Rows from block 5 of a small image classifier, named by matrix and row number. Rows with one number within an expert belong to one neuron, the router's apart. Each number is 128 + 32 x the weight over its row's rms, rounded and kept within 0 to 255. All counts start at 0.
After each expert's rows are labels from the 100 images, of 14976, where the router gives the expert most weight on average: "top examples" is what is common among them. Only what is clearly more common there than usual is listed. The data: cartoon faces. In brackets: how many of the 100, against the usual share in percent.
# router: router (model.blocks.5.mlp.router.weight, 16x128), inputs 0-127
# up: expert up (model.blocks.5.mlp.up, 16x64x128), inputs 0-127
# down: expert down (model.blocks.5.mlp.down, 16x128x64, transposed), outputs 0-127

# expert 9
router.9 [111 118 102 117 133 125  93 148  88 112 107 135 132 104 156 142 131 120 116 167 150 124 105 133  97 136 130 160 156 111 117 176 201 128 139 163 143 104 144  86  83 107 112  68 100 131 109 148 106 171 162 120 104 126 148  84 149 134 101 133  72 140 157 115 123 165 155 176  80 138 125 143 100 146 222 120 133  86  91 103 104 113 108 109 100  69 110 152 192 113 128 142  86 151 141 101  91 210 180  96 128 172  88 154 110 136 118 157 131 122  85 218  71 129 102 204  64 142 106 108  56 133 111 138  94 129 114 175]
up.0 [181 143  95 134 161 151 161 133 122 164 160 112 138 112  84 122 150 179 139 115 133 116  90  70  93 137  90 143  35 123 143 149 117 144 111  93 116 106 157 134 128 183  95 136 179 140 134 102 135  48 127  68 138 111 180 117 165 130 122  51 131 128 160 223 149 161 102 156 100 176 116 119 115 168 147 134 134 131 140 118 158 161 121 162 113 136 135 138 125 121 122 168 119 108  15  85 132 114 155 153 145 142 136  86  76 123 157 148 140 100 128 164 131 177 138 120  70 130 151 159 160 150 101 132 192 159  86  94]
down.0 [140 137 157 187 136 129 146 100 105 143 113 139  53  61 136  81 117  98 139 107  90 118  85  86 113 112 112  93  91 122 141 127 152  89 135 134  84 171 149 130 138 213 108  84 153 149 129 122 105 105 144 149 186  53 142  92 132 132  85 105  83 145 108 129 162 147 182 154 106  64 156 171 104 149  81 102 119 151  68 122  90 179 149  87 175  83 150 104 176 140 126 153 139 120 132  89 135 106 134 128 161 137 122 169 140 174  98 141 101 170 116 106 169 119 125 134  95 106  86 122 129  85 211  86 158 129 109 187]
up.1 [103  96  89 141 130 147 118  65 166 120 162 154 117 105 143 120  81 122 122 112 164 165 140 157 170 183  79 140  93 108  96 147 192 184 114  92 138 152 109 107 108 145 154  68 139 129 108 165 135 122 120 109 152 134 137 144  88 171 190 130 167  71  88 173 157 126 133 187 181 183 111 112 137 114 124 155  76 191  97 104  81 148  95 158 119 113 132 113 138 125 210 129  65  98 108 115 119 141 116 146 101 117 114 172 145  97 116 102 169 127 137 218  90 136 167 140 112  95 120  76 102 135  75 103 152 132 132  75]
down.1 [168 159 153 120 171 119 133  85 141 123 160 127  53 119 135 114 114 166 150 148  80  71 142 134 113 138  93 165  67  88  48 134 104  89 118 101 147 166 142 170 138 129 105 150 156 139 133 114 150  91 102 111 167 103 119 116 129 164 129 140 180 133  74 198  88 172 126 121 114 158 165 107 157  99 100 119 123 118  98 159 169 101 184 106 194 173 116  70 174 147 115 112 194 115 129 107  80 154 104 104 145 106 133 180 119  87 129  76 166 140 166 119 174 134 131 111 166  92 116 130 144  71 129 181 172 148  76  95]
top examples: bald (32 vs 8.7); white hair (25 vs 6.3)

# expert 0
router.0 [112  96 113 133 129 147  91 143 108 113 115 117 115 113 167 140 137 106 124 145 166  94 101 126  92 141 126 151 140 120 138 176 190 144 118 167 144 107 125  91  91 107 124  81  71  99 102 171 112 187 164 108 105 149 138  81 140 148 125 135 101 156 151 120 149 189 122 147  82 152 143 142 101 167 209 121 135  83  87 109 110 102  83 102  83  84 106 148 153  82 123 127  79 144 141 118 103 199 192  73 139 172 109 144  93 156 103 174 137 118  55 174  73 139 103 207  64 140  95 131  52 117 114 139  99 140 117 148]
up.0 [103 161 139 103  82 175 178 145 163  78 173 244 165 118 105 102  92 124 104 136 133  78  99 101  79  71 123 162 128 153 110 103 156 110 124 100 149 150 152 112 179 128 118 135 125  92 149 115 160 100 103 130 153  71  68 187 140 120 180 119 176  72 119 141  52 113 130 141 162 145 149 187 132 136  90 109 110 105 104 135 147 121 169 111 143 121 121  69 166 117 159 116 123 119 131 112 108  80 163 142 110 123 150 141 157 110 157 156 129 118 103 160 141 156 131  97 193  97 146 141 138 148  60 110 123 142  76  54]
down.0 [154 131 112 116 147 141 128 112  76  95 192  93 107  77 157 103 121 130 108 120 161  77 128 143 197 130  83 141 139 121  61 151 145 147 138 153  71 139 147  86 176 160 179 122 108 157 124 115 139  81 124 154 103 193  96 120 111 171 116 101 186 115  67 171 122 158 157 182 124 188 140 105 110 105  98 176 132 117  44 123  91 120 136 127 181 111 100 121 152  99 153 166  32 116 110 142 148 149 124 171 131 136  59 112 132  70 103 164 126 133 153 145 164 152 101 110 111 120 187 116 140 105 100 119 167 122 128 150]
up.1 [ 99 158 124  93 203 140 117  51 152 108 165 105 127 113  68  78 140 163 121 156 105 124 108  89 135 158 118 170  77 141 105 134 128 145 123  71 107 137 178 118 167 198 160 176 202 179 156 115 107  63  98  93 148 128 143 104 107 116 160 116 147 112 151 199 105 133  85  99 121 132 141  94 136 142 143  94 120 161 122 165 123 159  92 173 148 179 116  90 110 118 150 129 121 124 106 161 147  99  78 138 177  86 124  78 151 125  93 166 130 147 167 154 126 125 164  49 185  75 128 108 143 157 141 135 172 138 107 146]
down.1 [106 169 159 168 144 146 123 136 117 164 134  91  57 113  69 121 133 154  94 164 204 156  90  84  79 115 140 156 128 115 112 101 149 126 140 149 181 159 103 107 112 148  96  19  84 130 159 177  94 111  91 150 135 177 126 113 133 197  91 130 105 128 137 186 126 148 101 124 106 197 168 115  94 155 128 100 108  97 107 114 101 122  83  68  94  83 139 160  67 115 182 162 106 127 176 138 106  84 152 129 163  69 118 142 121 108 104 126 110 120 143 121 170 153 146 137 110 110 117 155 128 123 115 159 142 170  68 132]
top examples: grey face (36 vs 14.4); teal hair (35 vs 6.1); black hair (25 vs 6.3)

# expert 15
router.15 [113 138  84 116 156 129 114  99  78 120  99 138 109 110 145 138 165 134 107 178 158 120 119 145  75 112 120 142 135 108 114 161 158 146 144 135 150  99 125  87 106 115 130  97 127 154 122 195 123 171 153 142 105 100 164  84 142 131 121 126  98 132 180 117 120 131 150 177  97 137 136 153 105 148 227  82 138 125  99 125 107 150 116 110 101  90 120 138 186  90 171  97  89 146 134  52  76 201 209  72 131 134  93 148 112 143 106 172 145 155 105 199  74 107 117 174 120 136  98 117  47 130 103 154  82 122  93 197]
up.0 [125 145 173 118  55 115 121 105 165 107 192 122 236 133 103 116 114 125 167 128  97 122 150 113 188 135  67 129  69 135 154  93 147 102 124  80 165 140 180 147 159 164  91 171 162  62 126  98 178  95 123 139 127 129 143 149 154 188 130 144 114 119 159 202 122  98 103 125 146 174 115 106 104 101  68 146  85 113 137 132 122 162 136 166 103 158 144  89 101 165 150 155 121 116 108 146  96  66 105 166  90 105 156 120  91 148 116 155 145 123 152 129  95 156  86 112 109 136  96 143 114 139 104 140 167 153  83  51]
down.0 [128 128 145 150 139 117 103 132 197 149 122 116 118 118  86 143 172 160 147 136 125 155 152 113 137 126 171 111 160  96 150 105 127 140 105  92 114  53 154 171  99 111 115  93 112 145 102 151  91 159 110 127 159 202  98  85 123 115 117 157 136 172  95 136 186 132 130  66  59 112 105 172 183 106 183  45 108 137 159  85 113 131 108 160  89  75 128 122  98 114 154 122 162 130  79 193 112 156 121  89 130  77 171 162 136 170 146 150 170 126 108 101  99 105 129 175 198 179  87  88 154  91 144 153 109 170 153 114]
up.1 [169 153 154 167 140 178 129 140 162 196 132 129 185 141 109 126 163 139  78 117  85 168 209 131 139 104 145 166 135  95 106 111 141 156 150  61 212  84 164  97 143 129 156  77 140 135 109  44 122  89 145 145 166  77 141 118 128 117 125 125 155 105 115 133 141 181 129  95 126 121 110  92 127  96 121 164  83 187 153 144  89  97 160 153 149 116 155 116 118 100 121 129 116 138 104 187 117 105 176 145  78 106 224 128  70 114 117 125 127 112 163  77 133 130 115 138 142 174 150 135  70 118 118 153 121 110  78 105]
down.1 [ 94 110 141  94 135  98 102 120  98 164  68 125  67 107 125 191 112 165 186  44 153 180 120 123 144 216 129  53 134 121 110 122 118 132  97 129  96 126  56 185  87 140 135 107  77 144 117 112 113 180 105  80 131 133 145 105 158 119  89 131  92 141 123 122 167 114 125 107  93 173 121 158 171 121 186 115 116 151 123 119 129 151 124 149  93  75 113 165 101 151 117 116 194 124  74 137 105 187 120  81 139  87 115 157 141  66 110 103 155 104 117 114 147  89 154 141 111 148 101 101  90 131 160 145 146 191 155 137]
top examples: red hair (71 vs 5.9)

# expert 14
router.14 [119 119  78  89 141 144  59 171  71 105 136 120 121 139 150 163 156 126  95 147 164 138 113 133  88 130 135 141 147  86 130 172 204 149 146 159 121 101  96 105  94 103 106  76  87 117  98 184  96 187 161 122  90 152 184  86 149 148  94 127  97 172 140 121 112 164 129 142  89 164 111 141 108 152 222 142 160 110 107  98 126 120  84 111 109 103 124 165 140 121 142 119  92 145 135  95 113 184 187  89 151 157  86 159 101 158  80 154 144 127  80 173  83 112 106 189  81 157 142 139  58 140  87 122 106 114 115 164]
up.0 [106 148 118 130 159 149 152 146 131 120 184 124 164 105  93  64 147 138 174 119 130  95 117 111 110 108 119 176  45 179 143 151 135 112  99  71 140  74 191 118 157 168 126 154 162 147  99 135 135 114 113 130 107 125 130 160 101 142 212  69 163 125 144 181 101 117 163 175 137 169  87 109  98 134 113 125 113 119 112 111  89 147 106 155 100 128 135  95 124 155 166 151  57  60  59  94 117  98  92 149 127 175 132 113 103 143  97 156 158 133 139 137 156 149 131  87 146  90 143 159 195 172 108 137 192 167 135  63]
down.0 [145  95 159 139 111 124 115 121 118 130 129 135  98  54 190 137 121 129 170 224 151 170 137 208 166 118 107 118 168 114 117 111 134 131 184 172 122 149 103  91 116 126 168 137 108 151 155  87 113  82 111 123 110 161 129 101 119 116  58 110 134 102 106  85  72 125 116 187 161  88 143  36 135 113  92 127 120 116  94 122 146 167 122  69 212 125 144 107 144  93 149 101 146 151 139 200 171 122 112 151 145 107  95 169 175 133 133 100 169 113 133  89 113 117 125 107 154 178 152 167 116 130 108 127  81 109 162 167]
up.1 [111  88 126  96 159 107 147 105 151 122 126 135 109 103 115 193 133  71 122  76 158 123 155  53 133 141 149 101  91 185 134 100 118 107  84 117 203 102 129 165  84 177  93 110 180  89 165 160  62 145 135  77 147  92  99 155 175 107 102 157 138 176 121  73 155 104 133 116 114 168 180 164 161 139  97 134 140 138 151  82 134 101 185  98 192 126 104 120 128 150 144 162 142 156 145 161 131 114  68 157 118 128 143  93 175 142 131 180 119 189 118 148 130 201 153 129 128 120  83 103 135 127  98 178 144 137 102  88]
down.1 [137 145 138 175  96 117 161  80 119 147 155 139 112  98 153  43  80 115 161 159  86  87 143 150 159 112  94  72 115 157 177 107 140  99 158 160  73 157 124 149 117 164 166 110 110 144 104  78 163 115 152 155 111  68 105 125  98 125 141 115 153 121 107 116 127 142 183 165 167  83  71 129 142  62  71 146 103 111  43 164  66 160 140 162 174  68 131 116 206 192 134 132 133 103 124 106 147 140 137 126 138 163 120 124 136 102 123 117 112 135 156  79 160 167  51 116 149 151 130 132 173 122 126  89 115 122 136 134]
top examples: orange hair (67 vs 6.6)

# expert 3
router.3 [123 155 151 151 130 116 183 130 171 155 130 147  92 152 115 111 140 116 134  94  96 153 145 102 152 101 149  71 114 154  98  90  75 102 131  91 119 150 155 156 173 151  99 153 191 145 142 102 118 111  80 141 160 150  82 152  89 111 130 179 175 144  96 117 133  68 146  71 160  89 164 135 162 110  52 112 131 168 140 141 143 133 158 178 184 132 123  91  70 128  88 132 132 143 135 172 196  70  79 172 125  75 147 119 148 116 141  99 122 136 191  71 185 127 153  67 189 130 153 121 190 117 141 115 112 123 108 116]
up.0 [ 70 194 157 143  87 139 115 150 159 154 242 121 148 118 152 111 111 131 199 114 120  94 132 125 151 117 120 106 119 126 108 118 128 178  82 104 149 120 179 146 169 130  92 135 181 145 110 112 135  64 137 135 173 120 125 100 116 215 136 153 130 113 114 194 145 121 145  95 102 157 169 170 159 129 125 144  96  96 145  70  92 181 116 117 116 101 102  42  95  99 123 150  79  89 149 145 124  93 116 133 145  71 133 133  79 134  80 135 130 174 122 124 142 143  85 153 133 106  92  99  71 111  92 121 139 162 108  86]
down.0 [106 143 119 139 118 146 117 123 148 173 142  95 161 136 155 107 100 141 221 120 184 130 107 112 111 162 103 132 123 125 117 152 131 209  91 171 116 115 154 181 118 201 110 127  79 133  85 164 112 103 167 148 158 126 153 137 136 150 123  79 104 106 108 134 187 159 197 160  95 139  59 160 124 149 155 106 161 111 125  82 119 186  69 141  93  51  80 129 148 107  94 137  81 135 128  90 118 149 124 114 101 128 131  92  78 114 136 156 136 116 100 151 128 159  52 193 125 148 113 146  96 123  74 141  95 161 149 169]
up.1 [101 127 157 138 165 114 105 129 131 148 159 111 104  84 100  69 143 197 162 121 168 145 116  96 137 178 128  77  51 141 112 142 140 180  90 155  97 173 149 134  89 228 150 155 123 147 125 101 108  90 107  91 174 115 135 135 149 112 163  22 136 115 141 142 151 132 117 141 155 154 100 149  95 153 152 125 149 147 119 173 109 172 134 152 164 136  65 120 123 110 109 211 148 172  73 138 140 128 116  98 166 104 115  85  94 117  78 116 120 136 106 125 156 147 100 143 154  79  85 129 119 143 135 156 168 195 155 157]
down.1 [ 56 105 102  56 147 149 102 170 125  50 120 137 128 132 127 196 110 137 148  94 150 181 113 113  93 159 133 117 143 121 158 122 147 126 107 113 174 126 131 193 121 177 128 136 118 111  89 146 102 182  73  79 114 110 111 115 145  38 107 142 106  78 131 150 127  74 127 144 195 133 185 136 135 205 110 165 114 107 157 123 170 100 106 159 131 137 125 157  61 144 138  96 161 171 148 117 101 132  57 146 152 153  97 171 148 107 120 100  97 129 104 163 132  97 201 159  99 107 122 162 133  98 118 139 116 154 158 133]
top examples: purple hair (99 vs 6); long hair (64 vs 14.4)

# expert 6
router.6 [118 128  87 115 122 121  99 121  85 123 103 109 146 118 170 140 120 120  77 166 177 161 115 131 118 152  79 142 167 103 132 130 201 167 108 146 128  92 107 128  76  84 109  91  79 128  95 128 110 145 156 157 118 170 142 122 190 125 104 124  63 140 142 113 124 159 132 165  99 156 113 127 127 176 222 122 112  97 112 120 120  94  78 112 114  69 112 156 197  90 151 105 129 174 136 132  53 197 173  97 156 152  89 142 118 145 124 163 134 139  96 189  99 127  87 194  83 100  77 130  79 130  94 133 103 134 165 159]
up.0 [ 92  82  88 111 107 172 129 116 117 121 169 112 153  95  98 142 131 128 161 134  85  92 131 131 174 111  38 175 138 170 153 145 122  65 109 134  69 108 145 104 175 153  93 150 118 105 105 144  94  85 135  68 122 140 153 104  91  89 152 112 186 136  88 111 130  89 137 179 105 155 138 156 129 136  87 155 137 150  46 171 143 138 159 171 158  76 151 140 129 134 170 165 136  98 125  85 129  94 138 164  88 135  76 129 162  60 133 116  84 148 138 128 133 171 115 127 184 132 111  58 149 125 138  95 124 158 205 150]
down.0 [144 138 164  88 184 146 136 140 114 135 105 118 103 174 179 109 121 140 140 135 171 154 203 162 141 137 122  84 124 119 110 167 140 166 146 110 194 103  93 108 104 125 182 103  88 107 166 116 126 150  94 115 189 165 139 140  97 116 145 177 102  72 129 134 170 136 128 127 145 122 157  79  95 143 105 113 143 191 167 181 110 142 118 131 129 137  56 110 174  81 122 202  87 198 139 170  96 103 126 136 116  67 131 124 105 107 100  70 150 150 147 116 131 135  79 115 126 126 123 124  39  62 115 133 149 111  92 176]
up.1 [124  75 151 122 138 139 169  45 107 152 146 128 120 161  87  93  96 141 137 165 102  78  90  90 135  75  46 117 123 162 152 168 124 124 146 134 102 114 134 132 120 127 129 146 144 101 109 168 120 103 148  84 108 159 170  74 117 184 168 135  85 120 139 124 107 122 185 186 166  96 118 184  90 126 114 162 155 130  85 149 136 104 137 134 148  80 157 110 183  96 203 172 179 139 164 109 101 109 149  65 121 158  80 140 139 125 142 164 136 188  99 123 106 121  81 126 152  81  91  86 124 114 154  65 170 140 127 167]
down.1 [138  95 123 115 155 136 191 119 140 161 123 133 107 165 130 115 165 183  56 137  86 120 180 143 138 103 156 152 117  85 124 147  72  49 146  96 105  66 128 119 143  93 169 162 182 177 134 103 100  82 140 136 128  98 127 187  70 102 162 148 148 110  84 147 102 174  97 130  88 140 110  99 141 124 128 122 144 162 169 155 159 170 166 142  98 158  99 105 190 122 124 150 136 175 114 162  91 152 135 131 114 123 106 167 119 126  76 143 119 130 122  52 163 110 107  91 182 131 148  64 131  89 109  76 154  81 103 181]
top examples: bald (49 vs 8.7)

# expert 5
router.5 [118 109 121 105 123 137 107 148  76 100  87 120 133 122 157 180 121 117 122 185 141 119 107 134  83  78  89 157 142 103 177 154 198 143 116 162 102 100 124 101 122 109 126 110  95 117  94 162  85 175 151 141 107 127 151 121 140 137  88 147  83 123 145 118 125 170 126 156 109 126  99 148  79 181 186  68 170  90 109 112 136 119  70 108  86  90 131 143 167  88  92 116  94 134 146 128  72 216 162  71 162 154 102 147  94 158 107 169  98 137  63 189  58 140 109 197 107 121 140 135  80 118 131 123  92 114 138 176]
up.0 [153 115 128 106  96 101  96 139 119 151 119 241 134 144 147 136 153 140 142  86 136 141 170 169 115 151  63 216 109  93 149 144 134 124 158 130 176 122 100 112 130 112 124 150 113 122 156 133 157 117 172  79  90 154 116 150 152 124 109 134 109 149 103 115 136 165 140 136 110 136 111 132 124 113 128 116 132  83 207  81 104  93 116  98 127 143 150 151 113 147 130 107 115  96 119  60 101 149 114  92  77 178 203 141 148 181 184  61 158 166 100 170  76 135 103  95 101 187 154 120 130 119  47  88 138 140 165  83]
down.0 [144  95  93  77  56 132 183 108 162 173 154 134 132 154 142 126 115 103  97  75 136 122 117  92 139 104  78  85 128 108 171  92 141 144 124 119 114 147 189 174 175 123 119 103 113 126 121 167 156 152 101 154 149 180 136 117 194  96 133 142 160 142 111 143 181  69 125 144 123 133 116  82 147 119  92 104 100 156  71  69 127  97 146 231 116 161 177 108  83 119 107 159 120 117 114 180 188 133 145 180  98 141 131 122 175 126 159 122 184  70 186 112 154 151 138 126 120 158 156 110 176 149 137 154 124  87  92 116]
up.1 [129  82  26  97 128 154  94 131 129 146 128  78 196 100  72 155 147 136  95 114 109  74 147  82 153 103 131 139 130 127 124 113 104 155 108 136  98 178 121 118 120 176 108 150 159 121 212  98 166 118 120 171 178 128 158 112 164 114  84 161 162 196 153 125 160 115  84 102  85 124 148 117 144 102 205 134 112 107 118  89 210 125 158 169 111 145 149  94 110 147 105 124 135 130  78 168 144 159 143 158 127 128  90 107 170 135 169 136 178 112 139 122 104 180 134 118  83 164 147 135 126 189 169 141 124  74 126 107]
down.1 [104 145 137 164 168 107 168 146 125 140  95 124 144 126 139 133  74 150 122 154 105 165 174 167  77  99 168  98 139 165 147  82  79 131 159 108 116 157 138 128  89 115 180  98 145 115 140  76 179 163 148 190 180  92  92 142  86 127 170 162 109 121 126  74 116 150 184 145 198  89 106  93 113  93 118 193  80 127 132 100  91 109 111 100 137 122  83  84 140 131  75 120  75 149  38 141 149 129 149 161  70 145 160 114  83 129  79 143 149 154 179 133 134 110 144 179 104 152 147 148  85 135 151 163  91 144 147 122]
top examples: white hair (26 vs 6.3)

# expert 7
router.7 [121 148 156 128 120  83  79 145 123 152 147  85 147 112  77 156 129 149 147 162 106 111 159 159 128 129 122 145  96 170 175  90  90  91 158 158 114 124  99 120 103 135 158 183 138 172 175  93 168 120 114 163 145 114 176 113 143 167 113  62 111 113 147 148 115 199  64 127 102 135  86 122 128 125  93 139 148  76 164 107  74 134 152 111 118 170 148  99 115  83 143 108 219  77 138 169 123 126 119  80 137 166 172  92 118 181 118 169  97 178 123  51 150 133 142 124  91 150 168 122  90 122 154  99 156 120 192  70]
up.0 [215 155 101 129 113 133 191 129 133 156 133 111  81 174 102 115 153 170 162 136  96 166 196 104 110  93 140 225 113 102 140 125  99 117 166  84 111 123 117 111  74 138  99 120 174 154 187 125 137 104  85 161 203 142 177 113 137 156 106 127  94 164 172 139 133 151 117 113  39  92  97 146 136 102 100 123 137 103  89 139  78 112 149 130 106 106 167  91 133 101 170 176 134 109 111  93  95  97 167 107  86 158 168  98  76 118 109 138 124 123 195  96 174 134 150 140 126 138 160 111 133 134 119 150 139 120 103  81]
down.0 [177 135  86 128 122 135 124 143 179 147 144  79 152 155 141 134 134 146 157 166 160 185 152 169 105 121 120 154 125 137 128 117  71 100 133 107 126 146 116 156  99 125 135 142 120 163 127 107 147  98  89 175 142 112 192 150 129 128 155  98 114 103  63 133 150 146 148  99 148  24  95 102 141  99  77  94 165  73 147 116 145 164 160 152 142  66 122 104 110 102  92 125 148 101 118  81  94 113 148 145 127 172 127 147 112  62  62 107  61 108 189 126 177  88  84 153 154 171 163 102 110 129 193 150  85  76 174 126]
up.1 [167 106  44 140 109  96 104 129 137 126 105 155 109 194 159  86 132 156 186  41 117 155 147 164 123 124 110 185 114  85 138 156 113 162  65 130 123 118  93 161 135 145 100 103 155 106 139 152 150 134 150 127 121 124 148 163 160  69 120  98 124  99 178  75 144 102 153 147 108 140  82  67 122 181 138 114 124 163 170  97 142 174  69 112  99 125 124 131  97 114 110 177  95 191 118  58 155 128 135 138 108 142 163 126 131 171 191  57 148  87 146 143  99 151 149 152 114  90  90  83 165 124 114 170 117 114 101 131]
down.1 [ 87 135 168 173  88  96 129 101 106 113 153 164 143  89 140 152 116  82 114 117 122  77 106 171 152 124  98  99 142 117 154 133 224 139 108 150 133 111 118 117 152  75 147 120 138  88 140 173 162 158 140  79 105 135 106 136 109  73 138 178 136 150 150  91 130  95 127 168 140 139 161 121 107  40 153  94  81 131 119 111  68  76 143  99 111 172 140  81 167 104 152 106 139 109 188 142 183 170 135  94 128 149 104 111 179 219 133 135 213 162  89 126  75 128 122 130 116 123  96 111 117 123 153 101 179 111  95 121]
top examples: beard (72 vs 19.9); hair: curly hair (44 vs 14.1); green hair (39 vs 6.2); blue hair (33 vs 6.1)